config.yaml
train_examples: 203450
image_size: 40
crop_scale_min: 1
norm: "batchnorm"
activation: "relu"
kernel_size: 3
stem: "deep"
dropout: 0.05
optimizer: "adamw"
lr: 0.0029
beta2: 0.999
batch_size: 64
lr_schedule: "step"
warmup_steps: 440
Rows from block 3, named by matrix and row number. Rows with one number belong to one channel. Each number is 200 + 30 x the weight over its row's rms, rounded and kept within 0 to 999. All counts start at 0.
# convs0: first 3x3 conv (model.blocks.3.convs.0.weight, 96x96x3x3), inputs 90-95, a 3x3 kernel for each
# convs1: second 3x3 conv (model.blocks.3.convs.1.weight, 96x96x3x3, transposed), outputs 90-95, a 3x3 kernel for each
convs0.22,176,175,169,175,177,174,170,174,175,175,180,175,177,181,174,169,173,165,189,190,183,187,188,182,185,185,179,253,253,255,254,253,255,259,257,258,224,226,226,228,229,229,229,230,230,211,212,207,215,216,211,212,212,206
convs1.22,192,192,190,193,193,191,190,190,189,170,170,170,169,170,169,170,170,169,173,153,139,177,158,144,184,169,158,157,157,160,162,160,161,165,161,160,198,197,193,206,206,201,205,207,201,161,162,166,161,161,164,165,164,163
convs0.23,174,164,175,158,149,162,164,155,165,121,124,125,122,125,125,124,125,126,135,134,140,128,129,136,127,131,139,173,170,172,170,166,169,174,170,171,204,199,201,202,197,199,206,201,203,254,241,250,249,236,247,263,251,262
convs1.23,184,184,184,185,184,184,185,184,184,151,152,152,151,151,152,151,151,150,197,202,205,194,196,198,187,189,191,227,225,222,225,224,221,225,224,221,229,226,224,230,228,226,231,230,228,214,214,217,213,212,216,216,216,219
convs0.24,176,174,167,176,178,173,172,177,176,210,216,212,217,223,218,218,220,214,195,201,205,193,199,203,191,197,201,242,245,248,245,247,249,250,250,250,224,230,231,226,231,233,227,232,233,202,205,201,210,213,208,208,211,205
convs1.24,188,187,186,189,187,186,187,186,186,194,194,195,194,195,194,195,195,194,169,157,148,169,158,151,173,165,160,171,171,175,175,173,176,179,175,175,200,201,198,208,210,207,210,212,208,176,175,177,176,173,175,179,176,175
convs0.25,175,174,166,176,177,171,171,174,171,170,179,181,173,179,178,168,171,168,207,204,201,205,202,196,201,197,190,214,216,219,216,218,219,219,219,219,207,211,210,211,215,213,211,214,212,245,246,238,250,251,243,246,246,237
convs1.25,191,192,190,193,193,191,190,191,189,153,153,153,154,154,153,155,155,154,182,169,161,183,170,161,186,177,169,143,146,147,149,148,148,149,147,145,190,191,184,200,202,194,199,201,193,170,170,177,171,170,175,176,174,176
convs0.26,209,209,207,208,210,211,205,209,212,158,164,160,160,166,162,153,159,156,203,207,213,193,201,210,190,195,206,253,249,251,250,245,247,254,249,251,210,208,209,208,205,207,210,208,210,193,192,190,196,196,194,194,193,191
convs1.26,190,191,189,191,192,190,189,190,188,171,172,171,170,171,170,170,170,168,163,154,148,163,156,150,164,158,153,170,168,172,170,165,168,174,167,168,203,199,195,200,198,194,195,195,192,169,168,169,169,167,167,172,168,166
convs0.27,232,235,240,231,233,236,232,231,237,126,136,135,134,141,139,128,134,130,213,213,210,208,208,210,203,206,209,176,180,177,174,179,176,162,167,167,122,127,128,123,128,129,115,121,123,219,208,214,209,199,206,213,204,212
convs1.27,204,203,203,202,201,202,203,203,203,171,171,168,171,171,168,170,169,167,236,224,218,240,229,221,249,240,233,235,238,238,239,241,241,239,242,241,189,187,189,187,185,187,186,186,187,208,210,211,209,210,211,210,211,211
convs0.28,190,188,191,187,185,188,186,185,190,116,123,133,112,115,122,110,111,116,191,185,186,177,169,169,175,166,166,222,226,224,225,228,227,222,227,225,208,211,207,211,215,211,208,214,210,203,204,204,205,207,208,202,205,206
convs1.28,194,193,193,193,192,192,193,192,192,189,190,190,191,192,192,192,193,193,238,235,230,240,236,229,240,239,232,223,223,224,223,221,221,226,222,221,225,225,229,224,224,228,227,226,230,218,217,219,215,212,214,217,214,215
convs0.29,201,200,194,204,205,200,200,204,201,182,188,192,188,190,191,188,187,185,218,210,203,210,201,192,210,198,189,203,207,210,206,209,210,209,211,209,195,200,200,199,204,204,201,205,204,291,293,286,303,305,297,299,302,291
convs1.29,201,197,196,201,197,195,200,196,195,162,162,163,163,163,164,165,164,165,186,185,181,187,185,179,185,185,178,133,134,136,138,138,138,141,139,137,190,192,186,197,201,195,198,201,195,194,192,200,192,189,195,199,194,197
convs0.30,168,176,178,168,177,180,167,175,178,189,189,195,187,184,190,190,186,190,234,232,232,236,232,231,240,236,234,196,193,190,194,191,188,192,188,186,178,177,176,181,181,180,182,182,181,247,241,238,244,237,235,246,240,237
convs1.30,198,198,198,197,198,198,196,197,196,156,159,154,159,162,158,157,159,156,253,252,253,253,249,246,251,248,244,216,215,216,214,213,214,215,212,212,183,184,187,183,181,183,188,184,184,199,194,197,195,189,192,200,195,197
convs0.31,180,181,175,183,186,181,177,183,179,169,175,178,166,171,171,160,163,162,195,194,190,192,191,188,188,187,181,216,218,220,219,220,220,221,221,220,198,205,205,205,211,209,205,208,205,233,236,230,236,238,231,230,232,224
convs1.31,174,174,172,175,176,173,173,174,172,152,151,151,150,150,150,151,151,151,192,163,144,202,174,154,219,196,178,151,156,154,157,161,158,155,159,156,182,185,176,193,198,189,190,194,186,165,165,170,165,164,168,172,169,170
convs0.32,219,210,231,203,197,209,214,200,208,202,202,198,203,204,201,199,201,199,147,154,150,147,154,152,148,154,152,176,175,176,182,183,182,186,186,185,152,148,151,152,148,150,155,151,152,210,198,209,194,184,192,200,189,200
convs1.32,220,216,217,217,213,214,219,215,215,163,167,161,167,172,164,160,164,157,174,159,144,170,158,144,169,162,154,188,192,191,189,193,193,187,193,193,171,163,161,168,163,161,168,164,165,133,133,134,133,133,135,133,134,136
convs0.33,183,183,174,184,187,181,177,183,180,203,208,206,208,212,208,208,209,204,197,199,199,197,198,196,196,196,194,232,235,238,236,237,239,240,241,240,223,230,231,226,232,233,226,232,233,219,222,215,226,229,224,222,225,219
convs1.33,196,195,194,197,196,195,197,195,194,191,190,191,191,191,191,192,191,191,179,167,159,180,169,161,183,176,169,162,162,165,167,166,167,170,167,166,193,195,190,202,205,200,204,207,203,180,179,183,179,177,179,184,182,181
convs0.34,196,197,200,192,194,196,193,194,195,209,208,212,206,205,209,209,208,212,185,190,194,177,182,188,177,179,184,177,180,173,180,182,176,173,177,171,150,154,149,154,157,150,149,151,144,207,200,208,202,195,202,209,203,209
convs1.34,251,251,252,251,251,252,254,254,254,212,215,215,212,214,214,209,210,210,214,221,223,212,218,220,213,217,219,231,229,228,232,229,228,233,231,230,219,217,220,217,214,216,219,215,216,235,233,233,236,235,234,238,237,236
convs0.35,207,205,199,207,207,202,201,203,201,131,132,135,135,135,137,137,136,135,189,181,178,182,174,170,187,173,168,226,228,232,230,231,233,237,236,234,186,193,194,191,197,198,195,201,201,275,278,270,285,286,277,280,280,269
convs1.35,214,210,209,213,209,209,212,209,208,173,173,174,174,174,174,175,175,175,196,192,184,198,193,184,195,194,187,131,133,137,137,135,138,141,136,136,196,198,193,204,209,204,206,210,205,203,200,207,200,195,200,205,200,201
convs0.36,161,155,157,156,158,155,158,157,161,205,206,209,204,205,207,208,208,210,153,163,173,132,142,160,127,135,153,144,142,135,151,150,143,148,148,143,179,176,175,181,178,177,183,181,180,219,216,224,212,209,219,216,213,226
convs1.36,221,221,221,221,222,222,222,222,222,193,194,193,195,195,195,192,193,193,220,229,231,216,225,229,214,220,224,235,233,232,236,234,233,239,237,236,195,192,195,191,188,191,194,191,194,219,219,219,221,221,220,221,220,219
convs0.37,150,152,151,150,151,151,150,152,151,230,233,238,233,237,241,234,237,240,239,238,235,248,247,240,250,249,242,167,169,165,171,172,169,167,168,165,131,136,139,136,139,139,133,135,134,276,274,273,272,269,270,271,269,271
convs1.37,181,179,180,180,178,178,180,178,178,151,153,152,154,154,154,155,156,156,272,265,264,274,264,260,276,268,261,186,185,185,185,184,185,188,186,186,187,191,191,189,191,190,190,190,187,209,202,207,204,195,199,210,202,205
convs0.38,141,134,137,135,134,132,140,134,136,195,196,198,193,194,196,196,196,199,149,159,170,121,132,155,113,125,149,124,123,117,130,129,123,127,128,123,169,162,163,168,162,162,172,167,168,209,200,210,197,189,200,203,192,206
convs1.38,214,214,214,214,214,214,215,215,215,196,197,196,197,197,197,195,196,195,214,223,225,209,217,222,207,213,217,237,235,235,238,237,236,239,238,238,216,212,213,211,207,209,212,209,212,221,221,221,222,222,222,222,222,222
convs0.39,213,224,220,222,225,218,230,227,211,202,202,198,202,205,203,195,203,204,212,209,205,187,190,191,159,167,171,194,191,196,200,195,196,208,201,198,184,181,189,182,176,183,191,183,187,239,236,236,236,236,238,237,240,245
convs1.39,205,204,205,206,205,205,207,206,207,206,205,203,206,206,204,205,205,204,187,183,182,176,173,175,175,169,173,235,233,235,234,231,232,234,232,232,208,208,210,212,211,212,217,217,217,212,212,214,210,210,211,210,210,211
convs0.40,160,157,154,160,164,156,159,161,159,200,201,204,198,199,202,201,201,204,148,159,170,125,137,156,121,130,149,145,143,137,153,153,145,151,151,145,180,177,176,183,180,179,185,183,182,212,206,214,204,199,208,209,203,216
convs1.40,220,221,221,221,222,221,222,222,222,194,195,195,196,197,196,193,194,193,218,228,229,214,223,227,213,218,222,234,232,230,235,233,232,237,236,235,194,191,194,190,186,189,193,189,193,216,216,216,218,218,217,218,218,217
convs0.41,218,219,220,217,220,220,214,216,218,110,106,115,102,100,108,106,104,112,164,150,159,161,151,159,175,166,175,231,230,230,228,227,227,226,224,223,190,191,187,192,193,189,191,192,187,200,201,196,200,200,194,193,191,186
convs1.41,190,190,189,191,191,189,190,190,189,119,118,118,118,117,119,120,120,121,183,182,181,187,184,182,189,186,183,193,196,196,195,198,197,194,197,195,169,170,170,167,170,170,165,168,169,200,200,201,199,198,198,199,198,197
convs0.42,249,249,251,248,249,251,249,250,253,251,257,258,252,259,260,248,254,255,171,180,176,165,176,177,157,166,169,200,197,199,194,191,192,193,189,191,186,187,186,185,185,184,186,186,185,207,208,215,206,207,213,209,210,214
convs1.42,206,207,204,208,208,206,208,208,206,168,168,168,169,169,169,169,169,169,184,192,197,183,190,195,179,186,190,212,211,212,212,211,212,214,213,214,223,222,223,221,221,222,218,218,220,239,237,235,240,237,235,241,238,236
convs0.43,212,208,208,210,208,208,211,210,212,205,206,212,196,198,202,191,194,198,185,186,196,179,176,184,184,177,183,241,238,242,238,234,238,244,239,242,206,208,208,206,208,209,205,208,209,166,162,161,171,166,165,178,174,171
convs1.43,179,181,179,180,182,180,177,179,177,182,181,180,180,179,178,178,178,177,195,194,189,193,192,187,189,188,183,153,155,161,152,151,157,156,154,157,192,188,188,189,186,186,188,186,186,192,193,190,193,193,189,191,190,186
convs0.44,190,192,186,191,194,189,186,191,191,147,145,146,153,148,145,158,150,142,221,207,197,218,203,190,224,206,191,175,180,180,179,183,184,178,183,182,188,196,194,194,203,201,193,202,199,308,306,300,321,318,311,322,320,310
convs1.44,196,192,191,195,191,190,196,192,191,162,163,164,163,164,165,165,165,166,194,194,191,194,192,187,191,191,186,139,142,143,144,146,147,146,145,144,195,198,193,204,207,201,205,207,203,200,197,206,198,194,201,205,200,203
convs0.45,238,234,234,234,232,235,233,231,238,177,180,184,180,183,186,181,183,183,216,219,227,218,219,224,221,221,222,234,230,234,226,221,226,224,220,225,176,177,172,172,174,172,160,164,164,184,181,181,184,181,181,186,183,183
convs1.45,176,178,177,177,179,178,176,178,176,171,171,170,170,171,169,169,169,166,215,197,191,218,202,195,222,212,206,203,205,201,206,208,202,203,204,198,198,196,194,194,192,190,189,187,186,186,187,186,185,188,187,185,187,188
convs0.46,174,173,166,175,177,172,170,175,172,171,175,174,174,177,175,171,172,170,189,187,183,190,189,183,189,188,183,241,243,245,244,245,246,250,249,249,231,235,236,234,237,238,236,238,239,219,221,215,226,228,221,223,225,218
convs1.46,204,203,201,204,204,202,201,201,200,175,174,174,175,175,175,176,175,175,181,168,159,180,168,159,184,176,168,158,160,163,165,164,164,168,165,163,196,197,192,206,209,203,206,210,203,173,172,177,172,171,174,177,174,175
convs0.47,217,219,214,220,221,218,217,220,218,136,142,145,141,142,140,141,139,134,196,190,181,199,192,179,202,192,176,227,227,232,229,228,231,237,233,234,193,198,199,199,203,204,203,206,206,267,270,264,277,280,272,273,275,266
convs1.47,190,188,186,191,188,186,189,187,185,149,151,151,151,152,152,152,153,153,187,187,185,188,187,183,186,186,182,132,135,137,137,137,138,139,137,136,178,181,177,185,189,183,186,188,183,187,185,191,186,183,187,192,188,189
convs0.48,205,205,197,209,208,203,206,207,204,185,190,192,195,195,193,199,196,190,212,206,203,205,196,193,208,198,193,209,212,215,211,214,215,214,215,214,197,203,202,200,206,206,201,207,205,286,287,279,298,298,289,293,294,283
convs1.48,207,203,201,207,202,201,206,202,201,167,167,168,168,167,169,170,169,170,188,187,182,190,187,180,188,188,181,133,134,136,139,137,138,142,137,136,192,194,189,201,205,199,201,205,199,193,191,199,192,188,193,199,194,196
convs0.49,222,216,217,219,215,215,223,217,219,215,224,228,218,224,228,216,219,224,211,207,203,225,217,201,227,219,201,182,182,185,177,179,185,174,179,187,169,173,177,172,178,180,171,177,181,214,212,218,208,206,211,207,206,210
convs1.49,239,238,239,239,238,239,240,240,241,209,209,207,209,210,209,207,209,209,232,225,222,231,224,221,234,229,227,253,248,248,250,244,243,253,246,245,220,217,218,219,217,218,221,219,219,227,228,229,225,226,227,224,225,226
convs0.50,151,143,153,140,139,146,147,142,152,194,196,198,193,194,197,196,197,199,172,181,191,149,160,178,144,153,172,134,132,126,144,143,136,143,143,137,155,152,150,159,156,154,159,157,156,210,193,211,201,183,203,224,206,225
convs1.50,216,216,216,216,216,216,217,217,217,189,191,190,191,192,192,188,190,189,216,226,230,211,220,226,208,215,222,223,221,219,224,222,221,225,224,222,180,177,180,174,171,174,178,174,177,217,217,218,219,219,219,219,219,219
convs0.51,219,212,216,217,211,215,220,215,218,285,282,285,289,287,291,292,294,296,275,269,271,265,262,269,265,262,269,178,175,176,177,176,177,179,178,180,184,185,183,182,185,184,177,181,183,208,207,207,208,208,209,207,208,210
convs1.51,187,186,186,187,187,186,187,187,187,157,154,156,155,154,155,156,155,156,147,139,134,151,143,136,159,151,145,167,165,162,165,164,163,163,163,164,239,236,237,236,233,233,237,234,234,169,169,164,173,174,169,171,172,167
convs0.52,208,208,201,210,210,204,206,208,205,174,174,177,173,172,172,172,169,166,209,203,202,205,199,196,211,203,198,227,229,231,229,230,232,233,233,232,203,210,209,207,214,213,208,214,212,290,289,280,302,300,291,298,297,286
convs1.52,209,204,203,207,203,202,206,202,202,168,169,170,170,170,171,172,171,172,193,191,185,195,191,184,192,192,185,135,136,140,141,140,141,145,141,140,193,195,191,200,204,199,202,204,200,196,194,200,194,189,194,201,194,195
convs0.53,147,150,151,141,144,147,137,141,144,235,232,228,238,235,232,236,234,229,240,239,246,237,231,236,245,237,240,226,229,227,227,229,228,222,225,224,217,222,220,218,223,222,213,219,220,235,233,231,239,237,235,238,238,236
convs1.53,206,204,205,204,203,203,203,202,202,202,204,202,204,205,204,205,206,204,196,191,191,195,190,186,194,193,189,219,221,222,220,221,222,220,221,221,228,230,231,230,231,231,231,231,230,234,233,236,231,228,230,232,230,231
convs0.54,239,232,235,232,224,229,236,228,233,224,225,223,224,226,225,223,225,225,153,161,168,137,145,157,125,130,136,186,184,191,183,181,187,186,184,191,193,199,202,190,198,201,187,194,199,201,198,201,201,197,199,205,201,203
convs1.54,176,179,176,178,181,178,177,179,176,182,181,181,181,181,180,180,180,181,201,201,201,202,201,200,201,199,197,156,159,156,160,162,158,160,161,157,190,190,189,187,188,188,181,183,184,185,185,183,187,186,184,188,187,184
convs0.55,231,221,233,224,218,223,231,222,227,173,163,159,173,163,160,175,165,165,130,135,138,128,131,140,140,141,149,215,213,209,218,217,215,213,214,213,172,173,176,170,171,175,167,169,174,214,208,213,206,202,206,208,204,209
convs1.55,181,180,180,181,179,179,182,180,180,176,177,173,178,180,176,173,175,172,203,197,194,199,193,192,203,198,197,216,219,215,220,222,218,221,222,218,178,177,174,179,178,174,178,178,174,180,181,181,182,182,182,181,181,181
convs0.56,159,162,162,157,161,162,156,161,162,195,195,202,192,192,198,192,192,197,257,256,256,257,256,256,259,257,257,187,183,180,188,184,180,187,183,179,155,156,154,158,159,158,156,158,156,262,256,255,259,253,253,262,257,257
convs1.56,205,205,205,204,204,204,203,203,203,152,157,153,157,162,158,156,160,157,265,266,267,265,263,261,262,260,257,202,202,203,201,201,202,202,201,202,169,172,175,170,171,172,173,171,170,209,204,209,203,197,202,209,203,206
convs0.57,187,187,181,189,192,188,185,189,189,148,155,159,151,156,156,151,154,151,188,183,174,185,182,172,185,181,171,246,244,248,246,243,246,253,249,251,187,190,192,189,192,195,194,196,198,201,204,200,209,211,206,207,208,201
convs1.57,187,187,184,188,188,185,184,184,181,178,178,178,179,179,178,181,180,179,179,179,174,180,178,174,178,177,173,138,138,144,142,139,142,147,142,142,179,179,177,184,186,183,183,186,183,177,176,179,177,175,176,179,176,174
convs0.58,224,222,222,222,220,222,222,223,226,236,238,237,239,242,241,238,241,240,240,240,222,243,245,230,238,239,228,197,195,191,196,195,192,192,192,191,162,163,160,163,164,161,159,160,158,224,221,224,225,223,227,229,229,234
convs1.58,219,221,220,221,223,222,220,223,221,175,176,175,175,175,175,173,173,173,185,194,198,185,192,196,184,189,192,202,200,200,202,200,200,204,202,202,192,192,194,192,192,194,192,192,194,235,233,233,236,234,233,237,235,234
convs0.59,154,153,152,156,155,154,156,157,156,171,179,173,177,184,176,180,186,176,175,179,172,168,176,173,161,169,167,189,190,195,187,188,192,188,187,191,157,158,160,162,162,163,164,165,166,182,179,175,179,178,173,176,175,171
convs1.59,186,186,186,186,187,187,187,187,187,186,185,187,182,182,185,183,183,186,228,190,172,240,203,184,264,237,222,191,197,194,199,205,200,196,201,196,187,196,192,199,208,202,196,203,197,184,182,182,182,179,181,184,183,185
convs0.60,190,188,194,183,184,186,184,184,189,179,181,183,181,183,183,183,184,185,209,203,194,204,203,200,199,202,202,205,207,200,207,210,205,197,201,198,112,108,102,112,109,103,110,107,103,204,192,194,201,191,196,208,201,208
convs1.60,196,197,195,197,198,197,196,198,197,170,169,167,169,169,167,165,166,163,191,194,192,190,193,192,190,192,192,206,206,205,207,207,205,207,207,205,160,158,160,157,154,158,159,158,162,203,203,203,204,204,204,204,204,204
convs0.61,257,255,255,256,255,256,255,255,257,243,246,243,247,251,249,245,249,248,221,215,202,208,208,203,196,196,195,203,198,199,201,196,197,200,196,197,161,165,166,163,166,167,162,165,167,210,205,209,212,205,209,215,209,211
convs1.61,216,218,216,218,220,218,217,219,216,176,176,176,176,176,176,175,175,175,192,201,205,193,201,203,191,197,198,190,188,188,190,188,188,193,191,191,208,206,206,208,205,205,207,205,205,233,232,231,235,233,231,236,234,232
convs0.62,176,175,170,173,175,172,169,172,171,199,196,194,197,195,193,197,197,196,237,235,237,236,232,231,245,238,235,243,244,243,247,247,246,251,251,247,218,223,222,221,227,226,222,228,227,212,214,206,218,220,211,214,214,205
convs1.62,219,218,217,217,215,215,216,214,213,207,208,208,209,210,209,209,210,210,195,196,191,196,197,191,192,194,189,178,180,183,182,180,183,187,182,182,220,220,221,225,225,226,230,230,231,211,207,210,207,202,203,210,205,204
convs0.63,171,178,168,174,182,174,165,174,168,231,232,231,233,233,232,234,234,233,158,154,150,162,155,148,163,157,150,190,193,193,193,196,197,192,196,196,196,198,198,197,199,200,196,199,201,156,164,162,161,170,165,155,162,157
convs1.63,202,202,202,202,202,202,202,202,202,216,219,218,218,220,219,217,219,218,138,149,149,134,146,149,128,136,140,169,164,162,166,161,161,165,161,161,235,230,231,230,225,227,231,226,228,155,155,155,155,155,155,155,154,154
convs0.64,153,143,158,137,131,143,149,139,152,185,186,189,184,184,187,188,188,191,147,154,168,114,125,152,107,118,147,119,117,110,127,126,119,122,123,116,147,138,137,146,137,138,150,143,144,239,228,240,231,219,233,241,230,244
convs1.64,211,211,211,211,211,211,212,212,211,189,189,189,190,190,190,188,189,188,217,226,228,213,221,225,212,216,220,237,236,235,239,238,237,240,239,239,201,199,201,197,195,198,200,198,200,226,226,226,227,227,227,227,227,227
convs0.65,164,160,168,157,157,167,163,163,173,212,214,215,212,214,216,216,217,219,199,201,203,190,193,198,185,188,195,149,150,145,156,157,151,153,155,149,183,184,181,186,187,183,183,185,182,225,221,227,224,220,226,231,228,232
convs1.65,223,224,224,223,223,223,224,224,224,191,193,192,193,195,193,190,192,190,239,246,249,236,242,245,234,238,240,178,177,174,179,178,176,178,178,176,166,166,170,160,158,162,162,159,161,173,173,174,175,174,174,177,176,175
convs0.66,191,191,185,190,194,190,186,191,190,186,188,190,187,189,190,190,192,193,211,203,208,207,196,197,224,208,205,275,274,271,276,275,273,278,277,275,232,237,234,233,239,238,230,237,237,201,206,198,210,216,208,206,210,203
convs1.66,195,192,192,193,191,190,192,189,189,206,206,206,207,207,207,209,208,208,191,193,187,192,194,188,189,191,186,178,177,182,181,177,179,187,180,180,231,231,232,235,236,236,238,238,239,200,198,199,198,195,195,199,195,193
convs0.67,147,165,159,154,172,166,140,157,153,228,225,224,226,224,223,225,225,223,180,180,181,191,187,184,195,190,184,226,231,232,228,234,236,226,232,234,190,194,193,192,197,196,188,193,194,167,174,169,169,177,173,162,171,169
convs1.67,190,191,190,191,191,190,189,190,190,217,217,217,217,217,217,218,218,218,143,135,132,147,139,135,150,145,143,189,190,189,189,190,190,187,188,189,208,208,208,210,211,211,209,209,210,203,203,202,202,202,201,199,200,199
convs0.68,267,264,262,264,262,261,262,262,263,257,261,259,261,264,263,256,261,260,207,210,204,197,200,196,189,190,185,174,173,173,171,170,171,169,169,172,172,174,173,169,172,171,166,169,170,224,223,230,224,223,230,227,226,233
convs1.68,208,210,207,211,213,210,210,211,208,174,174,174,174,174,173,174,173,173,192,201,205,193,201,204,189,195,198,194,193,193,194,192,192,196,194,194,213,214,215,212,213,214,210,211,213,240,238,236,241,239,236,242,239,237
convs0.69,175,175,173,175,177,175,175,177,176,171,171,171,169,169,169,168,168,168,231,231,215,240,241,227,240,241,228,244,244,241,245,245,243,240,242,240,167,168,167,166,168,166,164,165,164,166,163,164,165,164,165,166,164,167
convs1.69,210,211,210,211,211,211,211,212,211,164,162,160,165,162,160,163,161,158,191,193,194,189,191,192,190,192,193,240,239,239,240,240,240,241,241,240,212,210,213,209,209,211,209,209,212,230,229,229,230,230,229,230,230,230
convs0.70,191,190,192,193,193,195,199,199,200,141,152,157,144,154,158,136,144,146,181,183,185,170,175,182,167,170,173,186,188,191,182,186,190,180,185,189,171,168,167,169,167,167,167,167,167,198,194,194,195,192,192,193,190,190
convs1.70,184,183,184,183,183,184,185,184,185,170,170,174,165,165,169,165,165,169,261,238,224,267,244,229,279,261,248,208,211,214,209,212,214,211,213,214,193,195,196,196,197,198,196,196,195,201,200,200,201,200,200,202,201,201
convs0.71,277,273,272,274,272,272,273,272,274,235,235,232,236,236,234,231,233,232,157,161,161,146,148,151,143,141,141,185,184,190,179,179,184,181,180,185,185,192,197,179,186,190,176,181,184,200,199,208,199,198,207,205,205,215
convs1.71,190,192,188,193,195,191,191,193,189,158,159,159,159,160,160,159,160,159,184,191,194,185,191,194,183,188,190,180,179,179,180,178,178,182,181,180,210,211,212,208,209,210,203,205,206,225,223,221,226,224,221,226,224,221
convs0.72,209,198,198,200,195,195,208,198,198,156,151,145,161,156,151,166,160,156,110,109,116,102,101,112,107,108,117,169,169,165,176,178,172,172,172,167,172,174,178,174,176,178,175,176,177,227,216,227,215,203,214,226,213,224
convs1.72,202,201,201,202,201,201,205,203,203,171,176,173,173,178,174,166,171,167,201,203,201,195,198,199,197,196,199,222,222,220,225,226,222,226,226,223,194,188,187,190,184,184,192,187,188,172,172,174,172,171,174,173,172,173
convs0.73,221,217,215,222,219,218,224,221,221,171,173,175,164,169,170,161,168,171,148,148,150,141,141,145,135,133,135,246,239,242,242,234,237,249,240,242,210,210,211,210,209,210,214,213,213,176,170,171,178,172,173,184,177,177
convs1.73,174,175,173,175,177,175,172,174,172,182,181,182,182,181,181,181,180,180,190,191,189,189,190,188,184,184,183,155,155,159,156,154,156,158,155,155,175,172,172,171,170,171,165,166,167,188,190,188,190,191,189,190,190,187
convs0.74,199,196,198,197,195,197,198,196,199,180,173,174,179,171,173,182,175,176,133,130,132,138,135,135,143,143,141,187,185,177,192,190,182,186,185,177,149,156,154,153,161,159,148,156,155,213,207,212,206,201,207,210,205,211
convs1.74,207,206,207,207,206,207,210,209,209,178,183,180,179,184,181,171,177,173,212,211,209,209,207,206,213,210,209,185,183,180,187,185,182,190,187,184,174,171,170,171,167,168,172,169,170,138,138,138,138,137,138,138,137,137
convs0.75,181,187,182,182,189,185,177,181,178,245,241,233,244,240,232,241,235,225,217,214,216,223,215,214,235,225,221,237,235,234,237,237,236,234,236,235,207,209,209,207,210,211,204,208,210,188,186,181,193,193,189,194,194,191
convs1.75,183,183,182,181,181,181,180,180,180,199,200,198,200,200,199,200,201,199,173,168,168,177,171,167,179,176,171,234,235,237,233,235,236,233,234,235,241,242,244,241,243,245,242,243,245,226,226,226,225,224,224,224,224,223
convs0.76,196,195,191,194,197,194,189,193,194,160,159,161,165,162,162,168,164,162,197,188,183,192,185,179,198,187,181,210,212,215,214,216,217,219,220,219,187,194,195,192,199,200,195,201,201,282,284,277,294,294,286,291,290,280
convs1.76,209,205,205,208,204,203,208,203,203,178,178,180,179,180,180,181,181,182,200,198,191,200,198,190,197,197,190,136,137,142,141,139,141,146,140,140,201,204,199,211,216,209,212,215,210,209,205,212,207,201,205,213,206,206
convs0.77,195,196,203,194,196,203,203,203,211,181,185,190,180,185,190,177,182,188,169,152,143,158,147,142,156,151,153,211,208,209,207,204,205,204,202,203,219,218,218,216,214,214,213,212,211,191,185,185,185,179,178,182,176,176
convs1.77,187,188,186,188,188,187,187,188,186,170,169,171,168,167,169,170,169,170,214,210,204,214,208,202,215,208,201,202,203,201,204,206,204,202,204,203,192,192,187,193,193,189,188,188,184,188,187,188,186,185,186,186,185,185
convs0.78,196,194,190,198,199,194,193,197,195,167,174,177,173,176,175,175,176,171,212,205,199,202,194,186,203,193,183,219,222,225,222,223,224,227,226,224,191,196,196,194,200,200,195,200,200,267,268,258,279,280,268,274,274,262
convs1.78,209,206,205,209,205,204,207,204,203,175,175,176,176,176,176,178,177,177,188,185,179,189,186,178,188,187,180,133,133,136,138,136,137,143,137,135,193,196,190,202,206,199,202,205,199,194,192,199,193,188,193,199,193,195
convs0.79,186,172,181,166,158,173,176,171,184,198,199,203,197,196,199,201,200,203,200,205,210,186,192,201,180,187,197,167,168,162,175,176,169,171,173,166,153,158,153,160,163,157,157,160,154,220,206,219,212,198,212,232,220,231
convs1.79,222,222,222,222,221,222,223,222,222,190,193,191,193,195,194,190,192,190,230,237,241,223,230,235,222,227,232,213,213,210,216,216,213,216,216,213,186,184,189,179,175,180,180,176,179,206,205,206,208,208,207,210,209,208
convs0.80,183,175,181,174,167,171,182,170,169,140,139,142,138,138,140,142,142,144,140,148,162,109,121,148,105,117,148,152,151,142,165,167,157,162,163,156,153,149,149,156,151,151,159,156,155,212,193,211,191,172,193,207,188,210
convs1.80,201,200,200,200,200,200,201,201,200,183,186,184,185,187,185,180,182,180,202,206,205,197,202,203,198,200,203,220,221,219,224,224,222,225,226,223,203,200,203,198,195,198,201,198,202,186,187,189,187,188,190,188,189,190
convs0.81,204,208,201,206,210,206,201,206,203,206,209,207,209,212,209,211,214,212,136,133,130,141,138,133,142,141,136,160,163,163,164,168,168,162,167,167,173,176,176,174,178,178,172,177,178,196,200,197,197,201,199,192,196,194
convs1.81,217,217,217,218,218,218,218,218,217,210,212,211,212,214,213,210,212,211,177,181,180,176,182,182,174,177,179,154,151,148,152,150,148,151,149,148,202,201,200,202,200,199,200,198,197,153,152,153,153,152,153,152,153,152
convs0.82,163,162,155,166,167,160,158,161,158,227,233,238,231,235,238,234,236,237,230,231,229,227,226,223,229,228,223,179,182,184,183,186,185,184,185,182,174,180,181,181,187,187,181,185,183,270,268,261,278,275,268,275,272,264
convs1.82,214,211,210,213,210,209,212,210,209,156,158,157,158,160,159,159,160,159,206,205,202,207,204,199,205,204,198,152,155,156,157,159,158,159,159,157,192,194,190,197,201,196,199,201,196,190,188,197,187,182,189,193,189,193